{"encoder_arch": "swin", "model": "contrastive image-text model", "dataset": "drawn small creatures on textured ground", "train_examples": 203450, "image_size": 48, "crop_scale_min": 1, "horizontal_flip": true, "tokenizer": "word", "vocab_size": 35, "loss": "softmax", "embed_dim": 128, "encoder_norm": "layernorm", "encoder_norm_position": "pre", "encoder_activation": "gelu", "encoder_head_dim": 64, "encoder_fused_qkv": true, "encoder_bias": "none", "encoder_qk_norm": false, "encoder_parallel_block": false, "encoder_moe": "expert_choice", "encoder_num_experts": 8, "encoder_moe_every": 1, "encoder_expert_mlp_ratio": 0.5, "encoder_experts_per_token": 2, "encoder_shared_expert": false, "encoder_patch_size": [2, 2], "encoder_depths": [2, 2, 2, 2], "encoder_widths": [64, 128, 256, 512], "text_encoder_causal": true, "text_encoder_width": 320, "text_encoder_layers": 6, "text_encoder_norm": "rmsnorm", "text_encoder_norm_position": "sandwich", "text_encoder_activation": "swiglu", "text_encoder_mlp_ratio": 2.67, "text_encoder_head_dim": 48, "text_encoder_fused_qkv": true, "text_encoder_bias": "all", "text_encoder_qk_norm": false, "text_encoder_parallel_block": false, "text_encoder_inner_norm": true, "text_encoder_drop_path": 0.1, "text_encoder_positions": "rope", "residual_init": "zero_last", "optimizer": "muon", "muon_scale": "match_rms_adamw", "lr": 0.0042, "momentum": 0.85, "nesterov": false, "orthogonalizer": "newton_schulz_5", "adamw_lr_other_params": 0.0017, "steps": 11100, "batch_size": 256, "epochs": 14.0, "lr_schedule": "wsd", "decay_fraction": 0.4, "final_lr_fraction": 0.05, "warmup_steps": 550, "weight_decay": 0.03, "adamw_weight_decay_other_params": 0.05}
Rows from block 5 of the image encoder of a small contrastive image-text model, named by matrix and row number. Rows with one number within an expert belong to one neuron, the router's apart. Each number is 128 + 24 x the weight over its row's rms, rounded and kept within 0 to 255. All counts start at 0.
Before each expert's rows are labels from the 100 images, of 14848, where the router gives the expert most weight on average: "strongest on" is what is common among them; "place" is the part of the image that holds the peak. Only what is clearly more common there than usual is listed. The data: drawn small creatures on textured ground.
# router: router (encoder.blocks.5.mlp.router.weight, 8x256, trained with AdamW), inputs 156-207
# up: expert up (encoder.blocks.5.mlp.up, 8x128x256), inputs 156-207
# down: expert down (encoder.blocks.5.mlp.down, 8x256x128, transposed), outputs 156-207

# expert 3
strongest on: large; turtle; black
place: middle left
router.3 [121  97 140 127 152 133 126  94  97  81 125 127 157 125  94 148 166 150  89 110 140 136 143  86 133 132 143 152  91 169 121 144 142 129 138 147  83 119 130 106 146 101 134 165 122 121 101 117 156 118 179 156]
up.0 [108 115 136 126  96 133 145 146 124 127 106 154  92 111 113 149 136 118 122  88 168 104 146 153 126  88 157 152 134 118 125 114 124 143 155  79 132 119 140 128 122 123 182  92 143 143 146 129 123 124 133 131]
down.0 [117 144 155 146 130 185 158 155 109 149 101 160 158 142 126 149 157 122  98 103 111 143 122 114  92 105 133 118 109 182 161 123 150 130 127 125 149  63 149  91  91 150 136 117 111 158 115 114 150 127  71 140]
up.1 [105 127  93 150  96 170 136 130  95 188 112 130 117 104 108 131 142 184  95 134 115 119 131 148 132 119 101 110  91 127 100 152 132 133 110 137 107 161 128 143  77 101 140  78 133 107 154 138 129 143  97 119]
down.1 [121 149 143 125 160  89 152 146 135 127 141  92 109 133 149  82  84  87 155 149 151 172 135  85 123 149 120 122 113 127  87 149 116 103 172 158 133 112 117 122 178 123 135 100 135 107 169 128  93 127 133 160]
up.2 [145 135 122 115 150 160  94 161 133 159  97 102 162 126  99 127 127 105 157 133 121 106  88 144  98 166 135 119 101 154  98 137 116 118 124 130 123 166  76 139 123 128 137 126 138 146 169 127  78 127 109 145]
down.2 [112 126 178 151 130 111 136 179  92  83 160 112 128 127 137 139 182  74 114 133 130 143 131 154 106 123 158 200  88 156 162 118 141 130  99 135 148 124 123 113 110  78 102 159 141  95 115 141 119 118 134  92]
up.3 [113 142 113 174 142 112 125 119 138 134 139 107 132 113 132 104 165 127 146 125 137 125 108  89  88 106 138 104 139 136 110 149 167 136 158 154 109 136 127 138  93 141 135 121 131 163 136 154 117 104 133 152]
down.3 [101  90 146 122 138 123 182 141 123 125 152 116  98 110 128 116 130 134 144 118 108 140  92 103 143 129 114 142 115 123 111 105 126 128 129 140 148 120 121 131 121 132 122 185 153 116  89 174 128  89 129 139]
up.4 [ 98 143 149 148 169 167 126 116 135 125 116 174 123 155 123  93 125 147 143 149 124  95  75 134 123 130 135 115 167 132 108 132 132 140 187 100 135 110 174 154 134 145 109 135 143 138 140 158 138 135 152 148]
down.4 [121 111 128 111 111 167 153 123 107  98 181  96 137 118 110 128 134 130 136 161 137 161 142 128 100 104 148 153 144 140 103 173 117 146 109 136 178 134 160 173 110 138 140 132 126 107 129 168 129 159  91 105]
up.5 [166 146 136 122 126 120 158 128  84 131 146 133 124 118 136 115 124 133 122  80 131 155  97 112 162 107 157  99 127 100 179 168 122 114 154 140 115 153 142 134 186 149 115 149 171 102 124 127 123  94 120  86]
down.5 [119 116 173 125 135 187 128 112 154 108 112 145  89 105 136 156 160 118 114 102 156 144 101  89 150 168 172 136  91 139 118  90 117 113 142 126 129 127 107 161 131 130 103 140  80 116 114 113 118 124 121 116]
up.6 [110 142 137 135 107 135 118 195 183 142 140 185 113 135  98 147 153 132 101 137  92 130 159 121  93 138 153 102 185 140 163 117 124 112  90 119  76 149 143 162 162 160 107  97 127 151  92 147 152 121 116 143]
down.6 [123 102 124 107 150 155 149 159 121 120 165 169 161 154 122  95 118 148 104 136 106 171 123 124 154 117 151 149  88  78 158 109 165  71 107  92 124 104 130 151 109 140 126 147 125 194 105 135 101 142 132 159]
up.7 [158 148 171 107 120 100 124 134 125 123 127 119 136 136 138 106  92 110 139  38 116 144 104  99  93 152 134 145 139 157 148 111 115 103 154  89 165  96 137 147 164 138 126 104 123  97 106 116  76 158  81 143]
down.7 [ 97 150 141 138 130 132 121  97 157 118  91 130 101 142 113 135 135  53 128 140 102 147 169 129 153 115 145 148 102 109 113 142 113 153 113 103 200 128 130 104  79 126 154 152 128  91 145 117 153 149 144 132]
up.8 [111 153 143 135 159 133 102 132 104 134 121 146 148 151 110 154  77 125 136 163 111 168 154 115 129 124 108 110 170 129 148 126 131 149 154 120 144 131 138 151 111  76 137 137 125 112  91 159 130 112 111 131]
down.8 [ 75 137 101 134 138 127 141  84 131 119  81 185 129 122 121 160 113 155 180 126 108 164 172 138 132 122 141  93 146  80 101 100 130 132 140 118 141  81 147 124 133 176 117 142 161 116 122 127 155 149 145 147]
up.9 [125 121 119 153 138 104 126 138 120 122 103 113 124 115 126 121 124 149 136 138 135 139 208 146 115 114  96 166 121 142 113  95 159 106 102 139 110 134 159 144 111 121  99 121  93 160 133 129  79  99 146 146]
down.9 [132 145 117 156 118 163 110 127 108 183 168  95 124 137 107 122 156 133 146 175 124 175 128 130 117 126 108 119 160 139  98 122 138 143 109 129  76 148  77 120  87 118 160  77 157  79 165 153  93  93 160 139]
up.10 [146  98 136 159 155 117 188 127 100  85 112 152 101 130 135 128  81 107 132 105 180 154 110 160 158 107 125 137 175 127 124 161 154 127 118 101 138 109 121 137 115  86 156 133 191 142 130 116  98 138 176 160]
down.10 [106 127 104 142 158 126 147 159  99 110 133 134 112  78 128 124 161  98 132 160  92  84 113 119 129 104  83 118 175 140  81 132 153 114 167 112 169 112 139 134  91 114  99 144 125 103 118 133 187 117 131 100]
up.11 [123 123 100 106 130 126 120 125 120 140 173 133 143 108 105  95 143  75 105 131 121  85 133 133 103  98 128 150 114 105 116 127 118 163 145 109 155 139 173 130 154 155 129  98 132 166 111 103 123 127 111 133]
down.11 [128 161  91 119 143 190 108 139 166 164 148 127 164 134 120 106 110 169 180 132 139 165 121 133 166 146 138 129 119 180  79 127 115  98 145 148 168 123 137 107 142 116 162 133 127 111 152 166 122 142 171 134]
up.12 [121 140 124 125 141 135 122 124 126 103 124 110 112 126 135 113 146 145 140 171 134 121 138  75 136 116 180 122  95  95 100 138 145 150 118 103  93 164 146 111 111 111 128 149 103 157  99 107  96 103 130 124]
down.12 [103  92 127 116 133 178 137 156 144 103 113 142 179  86 140 119 146 165 159  89 126 145 168  94 176  92 113 153  95 125 113 153 127  94 137 122 126 109 132 150 150 162 164 141 146  88 145 117 107  92 125 108]
up.13 [131  89 142 161 126 177 139 162 161 108 141 117 150 121 163 102 157 109 112  84 158 108 167 138 150 120 131 129 130 125 135 124 146 131 100 169  89 114 124 115 122 147 127 105 103 104 111 155  64 147 102 146]
down.13 [ 83  81 143 122 124 129 157 124 149 107 137 125 142 129 129 135 116  82 154  93  99 134 103 128 125 130 137 181 123 166 103 148 137 149 138 112 138 101 117 152 126 166 137 186 137  77 119 122 173 126 134 137]

# expert 4
strongest on: large; starfish; turtle; colour: pink
place: middle left
router.4 [ 94 138  97 152  99 137 106 155 162 148 105 118 141 156 105  84 120 114 127  93 124 135 132 115 128 132  83 114 145 122 147 129 139 162 108  47 141 152 158 141  99 104 149 111 142 156 113 122 133 116 114 113]
up.0 [125 152 111 137 120 129 138 150 115 144 137 139 127 144 107 131 128 143 143 106 128 186 144 145  92 109 135 107 107  88 134 123  90 136 150  87 108 122 118  92  79 142 122 162 106 130 167  90 117 148 156  95]
down.0 [ 98 139 141 149 132 109  78 150 116 153 133  94 156 152  99 113  70 140 157 128 146 126 167  97 105 157 140  98 127 127 160 160 154 141 132 121  99 107 124 111  88 126 154 139 174 156  96  89 140 180 151 102]
up.1 [141 100 158 113 107 178 109 164 126 141  97 188 137 169 130 159 114  96 146 108 118 111 113 122 153 135 110 122 144 120 103 146 103 127 140  98 175 106 144  89 127 131 139 113 112  83 112 107 109  88  97 113]
down.1 [117 146 107 157 149 165  98 129 117 156 155 104 158 143 138 121  90 109 153 102 136  92 153 119 163  86 141 128 139 142 137 125 141 114 124 139 168 134 141  96  88 141 105 151 131  86 145 117 122  93 133 135]
up.2 [154 130  88 141 117 134 175 136 155 123 129 136 133 142 112  93 117 123 145 150 163 128  90 137 114 125 145 121 111 115 110 139 170 133  87 126  69 114 151 131 125 159 132 126 117 145 154 191 139 101 154 127]
down.2 [147 120 145  75 130 131 109 100 122  97 117 152  57 120 115 157  66 156 143 128  97 106 127 107 152 138 162 137 116 132 137 111 160 127 165 131 145 117 116 109 140 124 136 135 116  89 115 155 135 153 136 110]
up.3 [156 134 145 118 134 172 161 134 144 115 147  72 115 117 146 189 133 178 127 136 134  99  92 152 104 116 128 141  89 145 128 147 111 110 147 154 133 113 135 118 171 123 137  95  89 127 124 133 117 128 101 109]
down.3 [109 112 134 135 125 153  98 119 125 187 167 127 147 130 158 118  94 193 158 154 155 149 187 145 127 129 129 145 118 145 128 139 141 156 104 162  99 123  94 154 119 122 152 164 155  62 127 153  95 123 112 154]
up.4 [132  88  83  75 153 159 159 117 121 108 120 151 129 105 106  74 152 127 101 117 138 129  89  88 115 161 109 124 124 123 111 126 150 125 125 153  91 130 105 147 126  99 114 161 140 153 150 122 124 161 143 146]
down.4 [180  99 132 132  93 133 150 124 172 133 126 130 110 157 152 127 110 123  90  91 134 152 132 129 135 139  97 120  95 128 136  78 164 126 144 128 115  98 135 125 148 125 160 140 106 143 138 135 113  75  83 169]
up.5 [132 188 146 140 159 150 104 182 130 152  89 107 105 150  86 124 134 136 145  90 163 105 119 136 108 123 114 135 158 156 110 131  96 128 108 151 161 156 129 128 109 117 119 124 164 161 102 113 124 141 124 146]
down.5 [145 126 115 133 134 121 136 135 124 138 173 126 161 107  71  87 129 131 128 134  98 112 135 143 123 114 135 138  94 119 122 133 162  97 108 106 149 141 168 102 116 130  95 119 141 154  92 148  90  91 155 124]
up.6 [151 155 107 117 140  77 127 123  94 157 122 159 156 141 129 114 152  98 120  95 121 100 132 128  86 151 161 144 160 135 125 157 134 120 110 159 147 133 122 113 167 153 100 138 118 126 143 125 123 138 154 130]
down.6 [109 109 140 129 109 115  91 114 102 166 149 122 128 113 154 150 107 127 166 116 111 126 147 137 157 133 103  91 140 124 107 129 122 135 123 151  96  84 139 148 162 164 123  85 110 129 119 122 132 140 115 126]
up.7 [108 110 134  86 155 134 164 109 131 166 137 126 124 111  74 130 138 100  86  96 120 189 120  79 118 110 158 122  93 148 126  94 169 150 160 119 166 117  75 137 122 155 134 105 164 123 120 114 109 166 129 105]
down.7 [103 135 129 142 112 124 160 143 151  78 158 113 156  87 119 111 117  99 134 121 124 136 142  99 145 146 143 123 125 141 122 165  89 155 172 106 124  73 115 139 133 129 149 137 154 119 133  91 158 136 132 157]
up.8 [128 123 131  75 122 118 114 157 127 111 108 102 137  88 105 108 120  98 160 149 117 149 130 146 141 156 142 107 103 139 129 119  78 150 170  74 142 170 117 151 117  86 164 129 141 143 153 122 116 127 128 184]
down.8 [112 188 150 147  88  85 167 156  94 117 149  97  95 158 109 135  95  78 123 118 141 122 129 144  76 120 151 147 140 118 137 161  72 121 106 143 149 165 104 148 143 114 133 159  98 162 124 145 116 182 100 131]
up.9 [133 125 134 106 130 160 108 100 121  97 132 137  82 101 157 144 115 132 137 161 137 161 131 152 100 160 125 129 125 152 123  97 152 137 154 110 112 145 129 115 123 176 135 154  94 118 128 133 137 139 168 154]
down.9 [119 149  82 114 124 136 111 168 164 144 136 119 147 154  97 127 100 143 135 138 121 127 111 139 147 142 137 150 126 115 116  69  98 161 159 145 139 112 127 113 166 170 150 115  96 133 125 130 146 132  90 148]
up.10 [130 140 131 138 111 118 126 133 143 160  96 132 137 151 122 165 183 146  56 102 154 102 128 165 113 168  91 119 186 143 123 125 152 125 110 152 137 156  75 147 109 134 144 124 153 117 121 133 129 133 136  89]
down.10 [129 143 126 131 170 110 143 130 102 144 114 147 192 161 146 113 129 103  97 120  96 130  83 131 189 152 161 102 122  78 111 149 174 113 127 104 122 127 136 112 101 123 112 109 147 119 151 134 119 126 121 150]
up.11 [112 107 190 123 103 120 120 144  95 110 153 109 154 110 160 122 150 104  60 160 149 172 143 131  69  98 130 173 161 163 116 168 110 116 132 134  87 105 161 106 126  88 132 133 149 105 128 142 135 118 126 127]
down.11 [ 98 120 128  96 103 121 124 160 148 136 131 119 149 124 138 146 170 134 159  93 123 174 159 102 162 159  83  91 133  92 124  91 113 136 171 162 146 113  67 157 137 133 113 145 159 105 110 132 175 128 140  98]
up.12 [138 126 104 111 105  91 140 160 152 129 132 149 137 113 128 121 125 109 133 140 132 149 159 149 118 147  88 134 137 126 129 110 100  71 140 146 117 111 145 161 123 135 158 161 144  96 153 176 154 139 108 148]
down.12 [137 149  84 144 159 170 127 123 107 111 139 101 101 120 124 132 134 142 121 149 157 134 114  97 121  95 160 116 118 134 165 120 173 121 112 102  93 187 123 115 114 109 118 138 138 173 160 136 103 107 156 148]
up.13 [107 172 119 119  71 135 132 105  92 139 166 144 123 105  99 119 110 130  98 121 138 150 136 130 119  83 137 111 107 176 155 116 114 109 128 136  75 126  70 129 179 119 166 145 119 112 129 159  99 129 172 109]
down.13 [130 122 118 125 106 127 163  96 139 119  86 111 152 113 134 155 150 120 160 129  93 112  95 155 126 105 166 175 135 104 145 112  97 188 105 171 118 152 117 123 149  99 171 119 114 141  85 126  79 139 109 154]

# expert 0
strongest on: scaly; starfish; red
place: middle right
router.0 [138 115 107  88  95 155 114 152 109 119 117 118 118  97 137 112  89  97 120 120 157 137 136 156 128 164 115 118 137 136 126 147 120 120 135 144 130  97 116 118 135 122 127 115 129 126 115  97 151 184 151  80]
up.0 [ 96 128 121 103 166 110 153 116  94 166 145 120 131  87 131 143 135 141 144 142 106 180 168 180 149 123 120 119 121  92 162 131 114 115 147 152  72 118 152 116 110 141 138 168 125 135 144 121 150 139 124 131]
down.0 [123 107 129 150  85 115 170 111 140 115 136 149 129 106 118 126 112 100 115 129 113 153 131 158 140 113 101 124 136 144 132 113 138 150 164 101 119 122  96 129  84  85 138 133 187 127 144 113 108 146  83 115]
up.1 [132 120 100 121 120 130 141 116 128 115 144  98 140 146 178 128 119 131  70 140 141 120 168 149 103 108 104 127  91 191  93 140 107 128 130 139  79 156 134 131 107 127 117 137 149  82 139  93 119  94 111 142]
down.1 [142 108 153 133 131 131 128 126 113 110 120 138 132 130 116 158 126 112 117 113  75 133 152 127 176 140 109  84  93 121 158 174 167 143 115 165 159 104 106 124 127 120 127 107 163 119 144 148 124 109 163  93]
up.2 [127 184 152  86 154 157 176 153 160 185 116  96 109 126 155  97 137 120 161 100 145 155 121  95 119 147 119 154 113 108 124 144 152 115 122  61 139 173 106  98 104  95 141 111 141 132 117 103 122  87 109 115]
down.2 [133 104 107 107 102  84 127 106  50 159 112 113 115 176 129 114 109 107 107 106 119  99 149 110 133 123 118 112 143 127 152 154 129 112  99 139 110 148 147 117 126 135 127  96 172 113 131  88 127  88 129 162]
up.3 [131 118 145 105  92 124  86 122 142 132  94 125 158 166 178 154 145 144 148 127 111 134 112  92 135 142 140 138 135 112 160 141 107 145 107 125 131 126 120 123 113  93 188 107  96 105 180 129 115 144 156 151]
down.3 [108 159 127 150 160 143 110 115 112 126 183 115 139 151 104 135 112 155 148 140 125 169 120 175 107 196 149 138 172 136 135 113  81 156 125 126 108 126 126 115 146 141 104  75 127 104 116 107 169 136 112 133]
up.4 [ 69 105 104 148  78 155  74 122 109 200 124 117 135 144  73 116 128  94 139 109 150 120 100 135 124 139 178 135 125 107  91 156 134 144 127 100 166 172 108 138 180 140 154 132 125 126 114 136 114 147 122 121]
down.4 [133 114 142 138  99 137 161 112  93 145  82 105 120 142 163 140 140 123 120 136  96 144 135 127  92 117 143 120 126 123 134 142 103 116  97 102 149 124 101 111 197 118 153 107 139 128 102 127 121 107 133 161]
up.5 [181 113  92 148 105 110 118 137 142 115  81  88 153 137  96 118 118 109 152 157 141 140  81 125 161 104 116 130 117 147 131 148 149 114 140 121 109 114 122 179  94 142  68 139 159 143 129 143 112 143 146 125]
down.5 [145 148 143  76 155 100 129 123 128 116 105 104 131 142  95 104 142  90 136  99 112 107 142 116 116 170 116 109  96 120 154 119 110  98 156 114 136  83 135 119 175 138 126 116  73 125 127  84 174 122 137  96]
up.6 [134 134 122 118 146 122 164 185 103 106 137 128 119 137 176 117 196 144  79 115 146 137 111 154  97 145 123 116 108 119 112 165 155 125 119 172 109 103 155 113 120 161 133 131  86 124 177 112 160 114 132 140]
down.6 [149 154 162 183 136 178 123 183 131 122  83 136 118 128 159 106 127 136 104 111 148 100  97 129 128 119 145 120 145 158 120 124 147  98 101 110 139 154 137 178 127 163 122 130 130 131 177 120 123 160  73 137]
up.7 [132 104 105 119 119 150 128 131  63 120 127 127 136 114 129 148 116  91 158 142 146 152 116 100 128 114 128 118 126  91 143 149 152 130 173  82 121 116 119  71 126 106 137 101 170 123 146 124 117 139 146 142]
down.7 [106 154 141 141 113 123 159 139 157 119 119 147  86 130 131 113 127 143 163 115 106 158 156 127 121 174 112  97 159 150 132 141 146 124 138 106 142 146 114 131 127 140 162 142  87 120 126 133 104 136 141 141]
up.8 [108 128 175 105 142 133 129 122 135 154 138 156 168 146 165 129 114 134 132 145 125 108 138  99 129  68 128 137 119 168 167 154 153 195 137 103 164 154 147 130 142 140 107 171 139 102 147 143 149 182 118 166]
down.8 [134 151 170 167 110  87  90 155 115 155 161 113 132 120 169 120 109 150 148 155 175 125 120 155 142 101 102 133 100 150  93 117 121 139 122 157 124 110 130  96 124 123 103 158 176 116 126 104  60 106 151 152]
up.9 [145 119 124 153 144 159  77 124 155 137 124 124 127 108 164 146 120 112 118 110  86 140 126 160 116 116 134 142 115 163 177 147  75 145 118 118 141  71 133 112 143 118 119 117 102 116 117 151 158 129 134 158]
down.9 [139 142 135 119 138 174 136 143 141 115 141 143 143  92 160 127 115 107 139 123 117 195 116 103 153 109 133 132 120  84 155 122 137 169 117 120  77  68 130 140 106 121 103  87 130 124  66 129 125 139  96 121]
up.10 [107  99 134  69 120 100 123 127 117 103 116 109 128 129 165 175 113 125 126 128 131 122 120 168  81 102 129 140 148 151 126 137 138 128 125 149 164 114  93  60 116 135 153 106 134 131 102 142 112 189 106 129]
down.10 [164  79 134 107 108 167 147 100 133 121  86 113  99 144 135 144 126 150 118 100 121 155 122 126 165  90 110 132 142 130 141 169 111 108 131 169 131 146 114 107 135 157  92 125 104 108 127  92 162 145  80 130]
up.11 [148 136 172 165 114 109 118 137 127 141 168 165 144 131 113 113 128 139 121 138 154 152 103 152 140 119 137 144 147 131 117  92 154 197 128 112 124  80 118 163  96 103 114 168 124 122 114  94 161 131 158 136]
down.11 [132 148 124 146 166 140 155 162 142 140 134 116  97 146 144 151 150 114 151 117 131 127 128  90 155 148 102 110  81  88 107 106  93 133 121 108 158 142 101 131 137 135 113  83 182 127 160 124 142 110  84 132]
up.12 [122 176 157 116 108 108 110 160 126 108 141 137 142  87 104 127 143 120 171 116 198  92 137  90 154 129 149 114 181 101 114 135 123 106 141 182  99 182 157 121 173 108 147 118 112 123 121 141 117 136 123 145]
down.12 [131 163 126 183  63 102 128 136 149 124 163 128 183 120 139 138 152 178  65 147 114 170 101 114  82 137 103  79 163 127 157 103  91 142 144 138 123 120 150 137 138 113 113 138 115 109 142 127 145 101 157 144]
up.13 [ 84 127 153 161 141 123 156 154 138 119 117  94 151 123 172 150 140 120 118 150 121 133 112 173 112 108 111 152 154 118 117 163 143 163 136 117 116 143 137 149  91 136 122  93 127 143 125  94 117 136 127 164]
down.13 [136 114 113 106 113 124 137 105 148 127 111 168  76 123 107  93 132 132 141 125 113 139 117 114 121 121 176 139 112 161 134  98 151 163 155 143 113 139 120 138 124 130 108 129 146 124 104 131 123  92 101  73]

# expert 7
strongest on: large; jellyfish; dotted; colour: black
place: centre
router.7 [126 164 118 158 139 124 158  94 149 133 103 159  97 126 115 128 169 123  98 161 114 112 150 176  99  84 160 137 113 128 111 141 154  89 114 132 140 154 146 124 138 148 115 100 126 164 155 147 104 128 121 137]
up.0 [126 114 117 126 153  89 136 144 131  94 150 155 119 141 114 144  83 125 107 122 134 137  71 141 124 134 121 137 126 152 118 154 177 150 126 116 120 109 182 154  74 142 128 114 111 115 114 130 156 151 133 140]
down.0 [130 132 145  73 153 151 101 123 180 122 119 146 114  80 104 152 137 102 113 140 122 122 160 110 126 157 123 123 132 118 118 121 131 141 131  71 140 150 113 108 129 103 140 124 129 158  89 152 133 132  99 154]
up.1 [153 162  91 150 131 104 116 109 108 138 121 110 131 122 113 102 155 108 170 161  68 164 147 140 145 112 150 123 146 130 136 150 155  77 147 140 158 146  73 129 132 122  90 161 121 135 100 140 139 109  95 149]
down.1 [127 123 152 133 147 156 104 125 105 143 147 142 133 112 136 133 165 112 119 119 137 102 115 150 141 132 135 144 103 160 112 124  83 143 115 111 156 145 119 102 136 141 140 146 114  76 117 151  96  99 117 109]
up.2 [129 165 119 137 124 127 167 135 136 113 144 101 169  97  99 100 143 152  79 114 117 107 142 167 120 123 110 127 149 139 132 117 121 140 137 178  89 118 109 137 111  95 109  91 128 134 153 108 159 126 155 134]
down.2 [133  87 135 146 123 127 114 138 117 127 142 150 150 132 144 122 137 125 116 132 132 121 107 118 136 165 169 105 129 119 130 180  91 138 119 151 106  73 127 129 134 125 152 112 137 126  87 107 132  95 145  96]
up.3 [142 131 109 144 102 145 118 149 111 142 143 138 116 142 102 102 147 136 117 143 155 122 160 113 100 142 120 149 121 138 136  89 147 136 141 115  98 114 114  92 139 143 127 100 100 131 103 155 149 118 156 106]
down.3 [123 174 158 106 143 154 139 135 119 121 131 153 118 119 156 194 138  99 118 130 111 116 122 130 200 113 151 100 101 131  55  89 123 121 129 116 139 108  98 134 158 129  93 124 151  69 133 134 131 165 121 160]
up.4 [112 132 144 121 125 139 149 145 133 129 141 147 107 108 149 100 141 114 161 115 181 117 129 119 151 126 145 148 128 152 156 140 155 117 142 136 118 137 160 137 155 138 163  91 125 107  87 107 110 114 144 117]
down.4 [107 110 128 155 119 142 100 109 168 122 115 109 115 126 143 128 120 173 152 122 112 144 132 126  84 143 123  85 129 182 102 121 131 128 115 129 102 126 120 109 105 104  98 165  65 126 130 176  87 121 136 144]
up.5 [118 145 105 100 143 166 115 134 160 105  97 118 132 129 151 142 172 117 129 181 138 181 145 153 131 130 122  89 113 167 104 145 123 123 138 134 134 118 126  81 119 117 121 120 120 128 100  99 184  93 105  94]
down.5 [153 139 164  99 127 179 138 155 124 120 144 135 124 119 160 170 126 162 120 137 107 115 155 126 122 104 120 113 126 114 111  66 131 153 153 155 127 102 113 159 149 158  94 146 123  80 131 143  98 135 132 133]
up.6 [144  91 135 161  99 139 137 128 128 110 116 137  95 179 137 134 128 114 136 116 126 125 156 101 118 139 152 135 105 132 112 102 126  97 104  78 101 123 136 120 153 119 175 127 157 149 157  92 118 100 164 152]
down.6 [ 78 175 103 117 143 137 171 141 130 134 128 143 141 142 102 145 174 131 134 143 121 104 132 135 136 119 138  96 161 117 116 128 122 142 117  93 148 170 124 110  82 174 159  79 114 123 126 125 132 170 136 116]
up.7 [125 121 139 184 134 169  89 144 163 151 156 139 112 138 152 121 162 151 158 113 117 142  87 160 119 119  97 140 148 117 123  97 125 104 105 154 134 129  92 164 113 122 168  96 148 141 134 152  89 103 104 136]
down.7 [149  75 120 107 147 157 111 129 121  62 130 173 174 116 139 160 147 143  79 160 124 115 122 121 118 126 139  79 135 127 100 141 152 133 159 131 148 178 136  86 104 136 128 139 109 131 122 111 138 134 124 119]
up.8 [128 124  96 103  87 120 102 104  89 175 126 121 124 151 142 145 113  98 136 130  94 145 123 140 126 131 117  85 160 148 149 118 136 135 102 174 125 135 109 123 130 190  97 123 177 105 138 108 134 149 138 100]
down.8 [131 150 159 139 130  54 126 109 129 134 135 129 105 123 117 138 105 121 112 196 106 131 153 160 116 158 141 134 151 134 129 105 174 130 167 114 166  83 128 161 159 135 109 159  88  84 137 141 129 139 202 106]
up.9 [145 135 131 175 105 123 164 152 120 115 147 170 139 153 176  62 142  86 124 131 113 147 140 184 126 113 117 151 115 152 108 116 131 127 164 149 112 115 164 104  81 149 110 109 135 187 127 114 131 133 119 128]
down.9 [ 97 103 119 109 128 153 149 127 162 117 170 127 112  96 144 159 131  81 149 117 109 181 149  90 164 118 135 132 135 131  99 127 104 133 141 143 129 108 113 107 122 169 152 108 105 105 145 159 107 163 132 121]
up.10 [166 180 119  97 137 107 106 174 171 128 135  91 124 137 107 130 106 158 117 153 132 137 127  89  94 106 134 130 145 121 117 190 129 123 118 159 103 128 133 177 137  94 134 142 125 143 108  93 126 146 144 130]
down.10 [124 155 165 122 100 122  79 133 141 151 105 134 160 154 137 161 118 149 110 112  87 126 113 133 113 110  98 126 142 104 136 133 135  98 139 156 132  94 106 130 131 116 111 145 150 119 115 140 149 149 130 152]
up.11 [149 113 125 115 121 181 126 125 130 132 133 161  88 138 104 139 135 149 104 141 110  99 148 100 153 161 136 101 184 147 113  96 172  96 126 137 158 165 123 102 106 118 121  96 109 107 138 107 134 171  97 150]
down.11 [131 123 134 151 131 153 126 158 198 145 156 130 129 123 133 140 133 104 152 163 133 135  98 156 114  85  98 137 157 190  81  88 121 158  76 139 135 142 121 108  90 150 116 127 104 125 113  97 146 129  94 158]
up.12 [123 148 122  93 148 115 130 142  79 156 112 108 114 138 125 141 125  99 121 131 154 139 119  55 146  86 147  86 167 150 119 162 142 112 127 105 109  92 153  85 127 136  97 119 138 127 114  98 138 122 121 113]
down.12 [120  78 115 134 136 216 137 151 134 127  82  79 122 143 123 102 157 138 161  96 106 143 116 162 139 131 112 175 126 155 111 142  94 136 102 139  70 107 126 103 169 135 137 138 148 112 157 118 103 145 136 146]
up.13 [169  95  98 163 113 145 121 137 129 113 186 124 105 147 141 141 111 125 167 144 136 127 135 153 145 140 139 130 135 119 146 128 133 116 145 125 123 100 120 116 160 107 127 143 118 142 101 164 170 102 133 196]
down.13 [167 162 114  72 134  60 105 166 112 176 125 107 142  76 124 122 126 112 119 123 124 119 141 158 135  95 120 157 146 138 163 106 180 121 143 162 146 166 143 161 137 155 127 107 136 124 113 109 117 132 173 142]